A small multi-label audio tagger, trained from scratch: activation swiglu, 26041 training examples.
Rows from block 11, named by matrix and row number. Each number is 200 + 40 x the weight over its row's rms, rounded and kept within 0 to 999. All counts start at 0. After the name is the row's rms in percent of the matrix's.
# fc2: first MLP down (model.blocks.11.ff1.fc2.weight, 128x336), inputs 136-203
fc2.0,099,142,187,218,213,124,225,247,184,179,203,202,167,204,211,177,185,189,224,188,193,267,220,203,207,265,85,232,193,171,154,238,167,172,186,201,203,282,214,194,293,260,193,162,205,156,187,232,172,243,217,279,242,160,287,200,183,174,166,148,178,168,270,185,203,124,181,226,233
fc2.1,103,174,203,201,171,276,199,129,168,239,268,141,175,210,208,173,237,148,202,179,148,155,179,184,215,168,280,159,127,207,232,161,161,269,130,149,235,207,141,259,181,186,203,218,212,232,209,166,175,196,178,170,182,151,239,216,238,194,216,188,198,167,261,258,254,236,192,102,174
fc2.2,103,164,91,225,172,200,213,249,246,207,225,215,207,225,243,206,192,258,178,133,219,224,213,168,280,226,254,163,270,133,226,158,152,151,132,251,199,199,138,214,268,228,175,191,230,239,131,242,101,242,180,181,207,192,129,200,214,211,246,230,228,225,191,163,210,232,202,204,170
fc2.3,097,235,240,178,186,153,199,198,220,171,291,239,211,206,212,348,196,164,274,272,202,231,178,164,181,147,170,213,226,250,246,164,199,200,205,225,232,351,191,237,171,187,190,221,182,192,215,338,241,233,126,243,146,192,158,219,196,208,185,161,254,200,226,268,239,231,157,255,232
fc2.4,102,227,255,232,208,223,204,160,279,173,234,141,217,208,230,287,157,257,192,262,179,251,149,186,218,208,246,211,213,215,201,188,249,256,224,179,181,234,273,210,242,223,226,210,189,229,249,238,208,193,225,152,237,178,225,171,224,259,172,184,183,161,198,175,152,190,182,197,211
fc2.5,099,236,152,177,240,154,261,235,138,209,236,161,112,155,199,233,282,252,272,183,163,223,164,242,209,174,225,150,200,149,168,220,186,282,172,164,275,260,172,171,245,195,201,168,196,261,237,180,253,207,204,207,228,126,216,231,138,198,222,180,225,150,160,179,212,160,206,179,220
fc2.6,096,248,151,181,244,253,227,153,214,198,230,200,195,252,198,193,258,199,184,216,197,229,201,163,242,151,130,166,184,219,241,242,234,200,252,155,189,200,153,217,259,170,201,262,198,194,239,221,164,217,253,204,186,168,201,247,184,216,231,238,220,214,127,199,164,253,198,137,216
fc2.7,104,193,199,273,241,154,212,274,182,246,193,191,242,271,206,153,259,239,200,210,266,224,154,251,237,273,231,221,272,209,186,150,237,251,124,182,179,232,151,185,201,175,201,185,168,136,214,182,168,271,247,151,185,220,280,196,183,201,172,257,147,210,230,170,177,168,220,171,205
fc2.8,105,219,257,178,171,217,191,282,153,249,238,208,243,215,160,180,99,186,268,167,188,210,172,236,223,130,191,180,214,238,177,171,202,196,137,181,148,198,221,182,207,183,170,218,187,187,173,210,193,142,187,142,168,217,142,125,197,173,134,238,230,252,219,181,154,202,232,133,162
fc2.9,099,215,149,157,153,210,179,179,192,98,251,273,111,233,207,247,210,208,219,197,170,240,157,294,204,165,249,251,171,248,166,164,207,152,210,217,129,178,224,168,224,224,124,136,158,240,210,222,184,198,215,186,248,147,196,235,141,109,212,170,197,249,146,215,157,191,280,233,261
fc2.10,102,206,162,245,249,243,139,204,138,232,220,221,200,199,207,235,212,177,202,255,266,203,251,199,176,155,211,246,201,241,199,179,220,168,260,248,200,176,154,170,201,195,176,248,221,167,177,246,174,223,153,158,247,164,200,189,233,194,193,185,204,162,238,160,207,163,148,205,169
fc2.11,101,145,243,226,177,167,288,253,231,210,207,203,220,146,163,219,226,217,179,210,194,212,220,199,193,186,170,216,233,187,212,145,170,216,166,187,251,160,216,117,252,184,105,266,204,216,164,160,243,214,189,218,156,117,180,231,124,174,343,161,231,217,235,201,203,170,179,225,230
fc2.12,096,188,197,191,223,217,194,245,230,218,198,210,181,256,233,232,155,191,192,191,229,200,241,192,201,159,312,183,228,186,210,212,230,213,247,163,160,191,141,191,196,271,223,179,202,213,158,217,151,155,170,236,219,253,212,194,195,279,187,235,198,243,155,199,195,175,263,156,155
fc2.13,103,224,233,193,195,208,189,189,182,205,151,229,110,228,178,184,209,223,191,178,223,207,193,153,210,253,178,104,217,131,145,194,202,110,169,230,174,178,247,228,249,197,160,278,224,231,201,213,204,171,188,167,164,235,227,204,175,188,218,175,244,178,167,173,241,193,180,174,136
fc2.14,096,176,191,257,147,178,258,243,232,196,198,192,165,194,180,261,187,173,166,245,193,236,228,198,181,191,163,153,217,228,181,237,169,182,239,187,159,199,147,130,232,149,174,190,267,197,171,179,260,192,222,186,183,167,184,194,209,215,134,127,177,184,198,282,136,140,203,155,155
fc2.15,103,194,180,231,163,281,174,206,267,216,196,215,184,194,139,181,241,146,197,177,184,141,197,239,195,192,247,219,152,259,190,164,229,158,244,185,220,266,175,208,222,152,190,171,161,179,203,160,221,196,188,296,169,239,181,207,188,153,220,140,152,200,206,189,299,236,195,245,176
fc2.16,105,279,176,160,171,272,269,261,217,280,209,136,196,217,196,178,123,148,176,268,148,217,123,175,187,240,165,167,207,188,135,173,174,209,215,201,271,151,212,229,159,217,172,191,233,163,174,133,210,190,141,202,222,292,206,267,192,131,157,170,215,184,168,162,189,244,214,151,113
fc2.17,091,185,175,257,190,207,150,173,198,235,233,281,197,175,238,227,239,265,139,158,178,247,189,284,211,148,193,221,206,257,248,179,178,181,228,172,164,205,182,221,265,179,152,168,175,217,145,201,222,207,205,222,233,261,128,233,196,135,195,200,183,252,202,167,198,196,189,218,211
fc2.18,102,165,190,260,231,182,209,151,283,156,208,142,236,258,128,117,213,192,175,169,175,230,172,163,146,203,187,213,223,176,156,146,330,194,216,207,173,183,180,214,190,160,196,204,205,199,237,201,143,204,202,202,177,198,216,192,219,207,161,169,127,190,259,162,178,162,163,145,195
fc2.19,101,215,202,136,221,198,190,225,216,236,227,210,194,165,300,170,203,154,259,194,191,168,228,176,172,187,191,127,162,221,188,221,217,174,222,121,214,250,201,169,326,256,212,201,204,158,143,149,258,161,176,253,202,124,220,235,239,176,247,250,150,121,160,228,211,170,209,236,219
fc2.20,101,231,233,157,179,175,229,190,211,125,205,189,228,196,225,166,277,148,244,190,237,149,131,162,144,167,244,196,206,226,151,219,217,207,193,190,245,208,155,200,198,184,187,211,104,159,222,191,212,241,144,178,186,212,278,217,175,231,214,203,222,193,190,184,210,215,168,166,151
fc2.21,104,250,196,239,195,146,217,173,227,102,279,154,193,207,218,208,140,243,157,153,211,217,159,224,261,200,146,179,199,206,182,184,206,183,255,235,182,176,209,205,141,211,203,141,153,201,158,214,202,222,294,146,205,215,198,219,208,204,157,319,226,207,189,161,238,152,149,169,165
fc2.22,098,233,219,206,201,182,197,206,190,207,156,233,176,207,207,163,214,188,211,221,153,210,204,172,212,157,179,114,196,177,244,267,161,148,191,149,133,204,142,236,124,210,180,160,191,187,241,180,273,102,199,248,290,173,157,125,243,194,227,181,221,171,199,192,251,203,206,224,249
fc2.23,097,238,192,168,178,187,218,158,197,207,227,188,180,174,178,194,125,288,155,173,138,277,193,150,146,169,186,207,217,128,226,144,227,219,263,220,188,119,170,189,217,258,160,288,192,98,161,203,209,213,188,180,207,221,155,208,208,270,212,200,246,187,274,171,189,211,313,243,201
fc2.24,100,163,154,179,178,121,203,161,190,194,212,131,222,221,226,146,180,265,276,219,172,251,183,215,207,205,188,154,238,193,214,163,248,197,172,83,192,178,178,195,208,253,205,183,275,261,215,196,129,260,139,166,189,184,194,162,162,176,202,234,149,220,183,221,243,197,210,253,154
fc2.25,099,168,244,148,258,96,178,107,270,164,230,205,286,228,254,206,148,171,213,236,259,182,183,162,181,192,255,169,187,179,209,239,185,167,207,168,177,204,206,259,234,288,292,226,153,239,222,245,196,157,261,201,255,191,258,182,262,193,223,229,207,201,262,181,171,195,163,242,270
fc2.26,091,262,209,242,181,214,175,203,112,171,146,173,194,209,191,238,218,245,191,279,179,245,196,157,178,223,185,158,257,135,199,211,285,189,216,236,185,142,236,215,146,166,208,161,175,203,276,234,115,193,254,176,235,232,134,216,192,151,233,180,175,247,121,166,276,228,238,171,226
fc2.27,101,208,190,133,186,178,174,151,219,215,176,161,173,152,127,109,223,228,181,180,91,133,232,205,147,209,240,220,216,206,158,96,245,200,122,249,235,234,222,162,140,241,172,194,178,163,256,144,193,207,188,257,200,142,186,165,148,228,255,200,157,218,153,138,232,260,176,181,168
fc2.28,099,246,226,197,251,164,186,235,248,163,164,222,195,107,150,146,194,217,228,216,204,217,246,200,155,194,205,266,228,162,120,246,178,185,241,224,262,162,148,248,263,192,245,189,197,224,268,257,200,282,175,168,228,212,231,136,231,282,193,193,180,222,162,153,202,190,201,166,201
fc2.29,096,204,171,228,173,193,213,221,215,248,169,212,166,259,212,159,258,243,218,231,193,226,242,255,169,312,151,231,182,209,159,261,233,187,141,264,183,218,215,144,179,220,184,261,209,168,169,145,125,126,197,158,235,164,203,196,212,250,221,230,209,183,226,196,172,208,217,282,195
fc2.30,104,179,247,167,161,258,185,203,185,214,254,197,183,198,156,110,194,197,210,165,214,189,173,274,206,209,209,183,169,184,168,212,236,193,185,222,207,216,264,237,230,226,176,165,190,219,262,186,270,143,189,243,169,244,180,238,191,204,164,196,173,143,206,186,218,163,191,184,113
fc2.31,095,173,204,288,225,197,197,155,203,144,227,156,206,231,206,237,198,290,190,203,192,192,228,177,256,208,186,185,119,209,260,205,148,251,239,253,251,189,191,223,194,226,253,96,244,158,196,238,198,224,208,147,179,203,228,224,194,195,255,216,180,190,219,203,222,229,166,212,243
fc2.32,098,189,156,270,242,194,218,178,237,159,153,274,175,177,186,213,280,187,194,183,192,121,190,280,185,215,168,160,230,233,206,138,224,169,248,178,191,212,182,171,130,254,199,194,162,172,250,121,234,129,134,270,222,234,106,195,201,234,240,251,203,257,238,204,206,204,195,180,203
fc2.33,099,194,193,215,184,186,172,188,278,174,220,179,141,189,198,240,115,207,259,140,221,171,267,112,166,161,241,173,287,206,181,207,170,229,236,220,251,206,255,215,235,252,206,239,203,244,249,251,336,126,182,217,226,192,146,194,192,161,177,191,220,192,302,225,198,226,200,204,160
fc2.34,098,104,170,269,122,200,225,223,255,317,84,228,213,156,154,273,229,146,150,207,221,197,254,153,202,177,244,211,181,167,211,218,222,196,181,146,239,152,247,166,202,208,180,190,178,239,196,137,198,176,178,136,161,257,158,200,209,161,216,235,274,128,183,182,250,172,226,233,203
fc2.35,100,194,162,225,250,184,284,263,213,209,226,221,185,203,195,235,214,198,186,247,192,180,215,229,228,147,253,153,213,118,252,159,233,163,163,192,259,256,268,251,285,249,254,215,237,127,146,287,160,239,203,250,118,150,208,260,181,242,235,178,252,214,211,205,270,129,200,226,163
fc2.36,100,193,159,210,162,213,221,199,140,219,106,191,210,228,209,217,244,187,228,231,177,245,202,170,251,172,295,248,289,229,151,225,179,224,203,140,232,134,212,300,227,179,194,159,224,252,187,205,164,155,218,169,178,256,208,244,226,160,192,222,261,229,173,159,227,209,228,285,200
fc2.37,101,229,169,162,181,219,220,318,184,192,178,258,185,196,208,88,224,216,222,176,200,166,155,291,107,204,136,243,255,157,199,246,180,203,169,229,145,156,177,203,225,224,152,246,250,208,210,173,204,169,203,176,133,165,166,162,245,270,222,196,145,212,162,136,199,194,253,211,208
fc2.38,096,175,252,225,179,196,154,173,122,213,219,160,287,144,214,223,178,155,228,207,125,167,152,182,202,203,223,179,215,238,223,228,172,242,247,146,134,312,263,159,223,222,93,216,251,211,189,192,211,225,266,176,205,255,188,155,203,220,178,152,244,157,160,169,139,254,227,161,161
fc2.39,102,130,223,208,215,228,247,178,284,112,188,195,184,114,215,243,265,241,190,166,223,181,207,156,153,185,225,189,201,259,227,174,236,222,147,162,173,209,161,236,232,135,155,304,167,208,229,153,165,219,168,235,232,248,127,128,192,150,238,157,216,159,239,198,210,170,202,181,254
fc2.40,097,199,239,142,226,220,200,163,203,186,100,191,172,194,194,209,211,179,231,222,264,189,187,194,168,164,157,151,278,216,257,181,259,238,221,191,162,262,190,219,184,87,219,184,208,211,179,226,198,219,111,182,135,197,194,239,206,201,176,142,210,249,183,230,218,135,186,177,137
fc2.41,091,248,220,185,225,225,126,162,169,228,242,180,180,237,200,190,211,173,203,290,222,216,168,107,175,233,197,216,274,176,220,197,210,142,268,235,115,234,210,170,252,158,197,167,172,179,223,201,265,196,191,137,182,116,160,258,205,256,149,255,197,193,244,233,217,221,207,236,254
fc2.42,099,197,273,200,165,215,180,204,224,219,170,139,183,198,217,216,144,217,243,193,155,170,209,211,176,160,216,165,171,139,214,178,122,197,173,296,190,210,151,216,242,140,234,184,190,162,104,229,181,218,153,232,130,194,160,191,148,249,272,178,161,155,147,130,288,230,159,228,268
fc2.43,102,188,145,243,147,191,159,160,247,247,216,162,144,286,194,255,271,143,132,195,126,171,271,172,208,146,222,114,176,206,248,214,207,184,169,151,197,249,190,215,218,194,235,165,217,156,232,237,166,237,188,195,239,218,246,230,287,147,184,199,141,165,228,271,212,204,214,198,108
fc2.44,102,281,165,187,221,213,219,223,162,213,236,185,173,280,189,195,184,195,257,164,238,199,169,220,205,230,162,131,189,218,191,206,180,113,173,237,143,214,181,290,133,251,150,138,230,205,226,164,216,198,147,151,206,155,219,181,182,161,164,185,180,234,194,184,206,149,219,196,134
fc2.45,099,191,225,275,192,212,228,230,217,268,158,153,209,157,176,215,158,238,193,206,205,205,206,186,167,159,211,192,170,210,170,272,235,177,193,219,142,197,203,254,179,151,233,102,257,170,160,234,219,136,194,209,235,272,216,249,238,92,163,258,229,219,251,178,163,198,221,234,253
fc2.46,102,181,193,207,201,136,240,171,214,183,170,165,229,165,182,163,194,259,245,145,213,172,225,199,203,198,127,178,230,243,210,205,256,251,209,207,216,233,213,205,267,307,198,250,166,214,167,126,205,154,181,216,204,155,173,67,174,247,253,224,173,185,166,165,178,228,272,233,217
fc2.47,098,212,272,230,212,187,248,137,148,150,261,169,85,236,187,182,163,203,236,194,206,163,244,225,224,148,164,159,161,220,170,203,207,236,174,198,212,170,188,146,198,160,249,248,177,243,227,161,173,206,197,162,277,203,211,207,233,170,250,167,172,154,105,227,207,228,230,170,228
fc2.48,099,217,205,212,275,225,146,183,190,252,269,227,160,206,201,173,205,189,178,240,128,173,143,185,132,195,183,203,249,125,280,199,225,271,225,222,221,212,230,203,111,180,142,149,175,168,225,172,245,191,122,206,182,235,162,136,170,151,192,163,146,174,272,165,224,238,233,230,165
fc2.49,104,121,193,216,180,182,199,218,257,180,241,254,221,246,155,232,191,194,152,222,256,256,224,261,229,221,150,231,195,235,242,183,237,224,188,221,153,198,216,207,137,266,248,152,212,165,143,223,325,142,123,216,299,153,199,212,182,194,217,149,157,283,253,195,228,177,176,220,246
fc2.50,105,158,149,210,274,283,179,156,228,238,126,187,182,227,242,234,301,234,227,234,264,182,232,155,212,199,256,172,205,196,121,185,167,199,155,177,182,211,247,141,115,181,198,226,252,209,202,163,268,211,263,219,190,149,181,169,218,206,131,179,219,168,178,263,189,258,183,241,184
fc2.51,099,196,127,231,245,259,200,181,127,272,173,212,209,185,230,184,137,235,173,219,229,190,140,266,141,200,201,217,242,185,175,219,226,182,174,164,163,211,265,80,208,261,174,238,174,143,189,224,205,207,205,214,205,190,144,134,181,164,212,218,175,192,213,177,133,274,216,223,247
fc2.52,103,170,219,162,220,249,205,224,188,138,167,209,171,187,191,135,192,213,195,216,240,217,143,280,186,211,192,229,171,214,76,287,167,191,212,151,171,176,214,213,214,229,156,118,203,202,181,161,236,164,211,200,177,203,241,234,245,195,225,207,178,202,247,186,228,240,189,176,119
fc2.53,096,203,181,137,189,178,216,170,258,143,179,200,321,156,187,258,166,172,222,261,220,208,150,274,222,243,206,235,190,211,235,226,241,123,263,264,182,200,236,125,227,183,182,184,228,210,185,199,200,214,167,173,217,183,285,275,246,182,138,169,224,219,244,169,221,269,211,168,217
fc2.54,099,306,159,197,136,209,240,238,143,212,210,168,198,208,221,158,271,257,217,185,240,176,182,171,234,198,194,218,182,181,170,233,244,176,151,203,246,216,198,254,169,176,166,162,323,181,213,223,175,198,164,173,171,184,122,221,91,227,207,223,199,177,254,178,233,208,236,141,173
fc2.55,107,153,176,224,215,154,168,216,227,153,178,217,223,212,232,202,127,192,173,199,242,141,173,181,187,205,206,191,120,196,217,202,246,243,202,223,200,202,140,101,217,164,209,215,231,183,208,218,229,179,186,152,251,284,129,242,244,162,191,190,146,161,207,210,245,142,198,219,200
fc2.56,094,206,184,176,157,183,225,212,141,248,182,187,171,181,203,153,222,177,238,138,218,270,170,125,234,226,119,143,193,201,172,202,249,237,203,241,187,215,189,222,172,211,259,149,221,135,228,171,237,171,131,231,180,186,182,237,209,171,232,154,154,150,184,213,168,186,92,209,209
fc2.57,099,230,155,184,119,155,192,143,206,309,224,129,208,186,199,282,183,194,183,225,126,218,207,126,228,179,260,235,205,272,214,127,196,211,224,221,235,126,266,209,194,201,190,278,186,184,227,192,224,182,240,178,219,145,154,179,165,242,184,146,247,279,238,132,256,171,204,248,184
fc2.58,100,257,248,222,149,132,183,173,161,194,181,115,204,165,164,165,164,210,239,138,193,201,174,151,200,140,182,231,195,140,207,200,239,249,156,185,137,204,273,173,253,226,217,188,234,262,216,235,195,245,305,222,224,188,142,249,199,193,185,146,281,276,253,181,174,223,205,241,148
fc2.59,103,229,143,261,171,160,159,194,181,175,193,190,203,259,254,162,174,191,215,164,226,175,215,180,199,166,224,255,224,193,175,143,259,207,211,128,239,161,162,211,167,178,214,141,156,231,130,226,220,288,204,195,248,127,194,203,246,186,154,144,247,199,151,224,127,197,169,231,175
fc2.60,103,137,219,243,201,190,188,228,171,188,145,180,181,221,203,158,200,219,196,165,208,205,200,178,200,272,186,177,265,188,124,237,169,153,190,241,130,154,156,129,202,183,231,223,281,222,204,159,209,221,179,200,210,171,225,176,229,195,161,209,147,200,201,224,267,184,159,204,217
fc2.61,101,161,214,210,224,198,214,197,240,229,192,237,262,215,196,141,135,205,265,168,227,236,211,243,209,165,200,291,203,218,166,236,220,193,249,278,215,138,222,216,189,173,255,127,198,199,182,263,220,161,159,245,150,177,173,278,200,265,199,209,263,167,198,227,185,151,198,156,153
fc2.62,099,168,179,233,259,172,241,284,270,212,211,239,301,148,178,260,156,246,167,168,220,226,226,200,203,175,170,163,187,211,179,249,228,223,184,156,198,187,242,181,208,147,184,222,218,234,176,201,147,178,150,200,164,237,200,145,230,185,201,153,246,117,130,198,202,172,200,228,268
fc2.63,105,256,147,173,137,238,216,202,201,207,143,168,241,221,203,220,180,168,207,228,212,202,212,186,285,174,261,157,243,159,230,157,123,123,215,174,182,237,207,225,145,213,256,158,255,186,153,222,262,206,149,177,144,175,242,206,169,208,163,225,157,221,224,214,161,238,223,169,254
fc2.64,099,190,224,209,216,170,150,189,168,206,208,214,142,198,159,218,231,174,210,185,229,208,255,162,190,131,215,210,178,180,245,112,263,216,139,244,182,237,223,269,162,193,238,218,158,217,148,177,188,230,178,174,170,251,178,183,235,180,185,163,119,218,206,264,220,167,286,186,141
fc2.65,103,272,200,167,94,182,188,189,137,193,243,216,267,136,185,198,230,180,238,221,163,184,185,301,176,187,138,195,175,234,219,216,196,251,217,213,158,239,128,179,172,97,213,210,197,281,200,170,221,178,224,179,239,211,243,180,149,208,140,252,229,198,271,205,188,222,184,157,153
fc2.107,096,206,142,235,173,227,167,220,181,242,191,162,232,252,213,182,207,147,149,167,229,228,185,158,241,243,259,221,204,216,195,162,236,240,188,192,239,257,207,149,224,193,195,167,187,218,210,253,94,162,147,215,198,218,184,147,177,141,208,242,218,252,191,234,238,104,142,161,192
fc2.108,102,239,164,129,216,143,183,225,148,162,152,156,165,147,243,171,142,284,220,172,183,192,164,241,262,162,150,222,222,157,241,204,243,200,165,188,232,170,226,187,180,200,226,177,157,234,236,196,144,246,221,147,212,204,144,244,146,200,240,149,155,127,189,237,268,163,230,199,97
fc2.109,093,168,238,245,262,268,157,259,220,205,197,124,190,176,150,229,245,194,189,170,205,164,265,134,229,242,230,242,195,197,114,188,216,255,173,270,280,211,177,170,155,204,245,212,167,225,212,223,167,223,118,157,189,143,203,174,201,234,242,206,239,131,219,154,248,212,159,176,195
fc2.110,100,215,182,161,199,204,225,200,202,141,234,176,259,284,304,180,177,195,195,182,180,171,219,150,202,238,168,232,227,137,209,197,160,142,203,219,260,204,135,218,277,244,217,214,258,223,224,231,245,233,190,156,200,216,166,184,236,131,147,202,169,203,182,230,141,248,211,265,148
fc2.111,095,133,206,207,162,197,145,188,170,149,141,189,133,215,175,203,239,168,181,240,208,188,191,198,200,170,242,195,252,230,139,178,202,188,281,199,126,229,148,214,236,214,177,206,163,151,234,202,221,256,225,219,184,196,171,230,244,276,195,216,233,169,191,130,230,165,273,183,122
fc2.112,102,194,215,189,214,179,160,273,192,228,188,250,178,209,167,206,209,210,169,235,140,254,261,249,165,151,164,221,189,194,170,192,246,219,181,163,199,127,274,285,175,195,159,169,168,198,168,318,105,194,274,132,202,191,209,181,170,211,189,214,230,195,298,206,273,162,205,131,214
fc2.113,100,289,242,243,205,215,191,204,286,190,155,215,176,217,145,246,243,202,181,198,203,225,167,171,168,203,222,237,176,191,221,229,215,195,193,168,228,229,207,177,151,202,179,170,147,170,217,215,196,150,194,231,176,125,271,124,209,207,215,203,261,261,181,226,123,222,152,212,244
fc2.114,100,168,158,207,258,174,159,150,228,148,265,210,293,189,264,213,173,211,206,101,158,267,219,164,99,186,141,285,239,167,176,242,188,175,216,263,159,168,187,191,159,219,255,238,235,93,168,204,156,210,147,170,223,149,224,142,118,209,164,159,271,180,314,245,216,124,241,179,187
fc2.115,090,252,196,192,214,257,173,177,216,283,208,195,192,186,187,183,167,187,214,166,230,251,197,116,193,285,99,132,208,207,165,217,229,302,173,144,242,211,123,267,287,206,233,177,252,206,238,142,236,231,184,196,253,155,103,221,200,135,154,168,213,205,147,237,190,190,242,165,231
fc2.116,102,203,178,256,229,198,167,134,225,175,126,281,172,203,192,200,167,230,184,123,225,233,265,158,161,243,173,226,207,261,227,206,242,239,209,252,236,202,172,207,180,194,177,213,201,244,172,213,214,327,205,247,179,213,220,192,155,270,174,216,227,202,229,172,226,269,140,194,255
fc2.117,109,182,260,239,220,150,197,242,201,256,278,230,222,128,250,275,148,269,202,233,275,183,244,244,210,233,235,131,174,234,198,137,200,242,199,200,193,240,171,118,244,170,175,258,197,209,168,130,156,238,213,178,146,133,194,243,75,206,169,188,229,249,183,205,203,105,163,187,260
fc2.118,105,252,189,240,203,212,247,226,269,245,216,202,195,187,268,223,183,212,151,205,176,197,181,210,218,167,272,216,161,166,228,202,166,211,213,255,200,181,124,149,185,176,128,198,301,170,216,254,203,192,307,233,132,192,231,241,171,152,208,172,231,209,185,231,173,226,243,213,287
fc2.119,106,212,193,224,194,148,131,158,211,155,202,225,230,204,257,217,242,87,207,179,272,203,193,241,234,183,142,102,194,249,102,216,162,213,170,234,173,214,286,161,200,220,162,159,144,237,202,152,168,298,260,176,173,170,175,215,250,177,165,184,195,128,199,293,217,206,120,157,291
fc2.120,091,225,201,181,209,204,189,72,100,181,163,199,196,237,231,195,199,127,116,133,151,183,208,159,184,187,232,124,282,258,211,216,171,223,165,221,251,154,189,143,158,237,191,204,193,187,257,278,241,94,233,242,177,252,209,171,191,322,228,133,168,260,164,203,217,174,220,244,230
fc2.121,101,165,178,209,191,256,221,255,216,170,191,246,192,159,168,109,184,163,275,192,166,274,227,156,194,181,201,260,194,180,284,218,253,164,199,219,222,134,161,224,138,220,176,270,227,239,233,143,154,274,205,172,190,169,197,213,207,239,193,187,244,193,222,183,180,182,181,197,189
fc2.122,105,216,219,286,209,197,327,222,249,187,178,282,211,150,251,196,232,217,139,228,253,243,196,170,201,192,158,246,114,245,192,171,208,271,243,127,190,179,267,266,199,261,143,169,224,232,242,206,191,136,206,225,182,180,218,181,197,187,155,213,135,239,223,191,295,166,281,160,211
fc2.123,103,201,226,188,267,175,196,216,174,208,179,254,236,233,173,191,253,161,215,167,208,161,197,193,188,239,287,168,205,245,241,116,183,210,232,139,255,187,229,137,196,277,229,178,249,173,211,231,282,156,207,179,187,185,230,214,138,269,226,171,224,173,291,180,163,93,186,239,203
fc2.124,105,267,175,198,168,217,222,188,198,208,185,159,236,182,251,173,191,259,241,301,299,242,153,152,169,192,196,186,171,180,201,283,149,175,235,115,152,180,243,188,215,213,223,256,229,269,189,179,234,198,216,211,150,170,198,263,205,233,192,222,230,145,205,132,127,211,198,178,157
fc2.125,100,197,133,254,174,261,247,236,240,202,252,189,153,263,236,223,191,171,167,154,269,195,187,152,191,130,217,132,236,197,146,152,176,316,241,194,154,174,214,273,186,244,217,240,223,180,244,182,141,204,129,219,247,149,233,200,220,224,184,220,157,230,164,248,272,222,174,221,230
fc2.126,098,222,213,269,218,258,134,142,201,205,246,173,221,204,190,173,196,234,258,218,197,199,203,128,151,259,152,211,210,269,150,218,168,171,226,214,178,231,128,129,247,207,236,210,215,240,207,184,168,136,260,218,166,224,185,130,148,154,202,201,198,190,245,89,154,162,239,144,210
fc2.127,098,260,195,248,182,147,177,216,119,223,125,217,220,166,212,185,155,166,148,155,219,174,212,194,144,143,134,227,163,245,114,205,207,212,266,183,243,251,186,178,215,201,195,178,236,180,223,273,297,256,236,176,202,240,178,218,276,208,229,204,161,270,154,255,177,230,233,145,153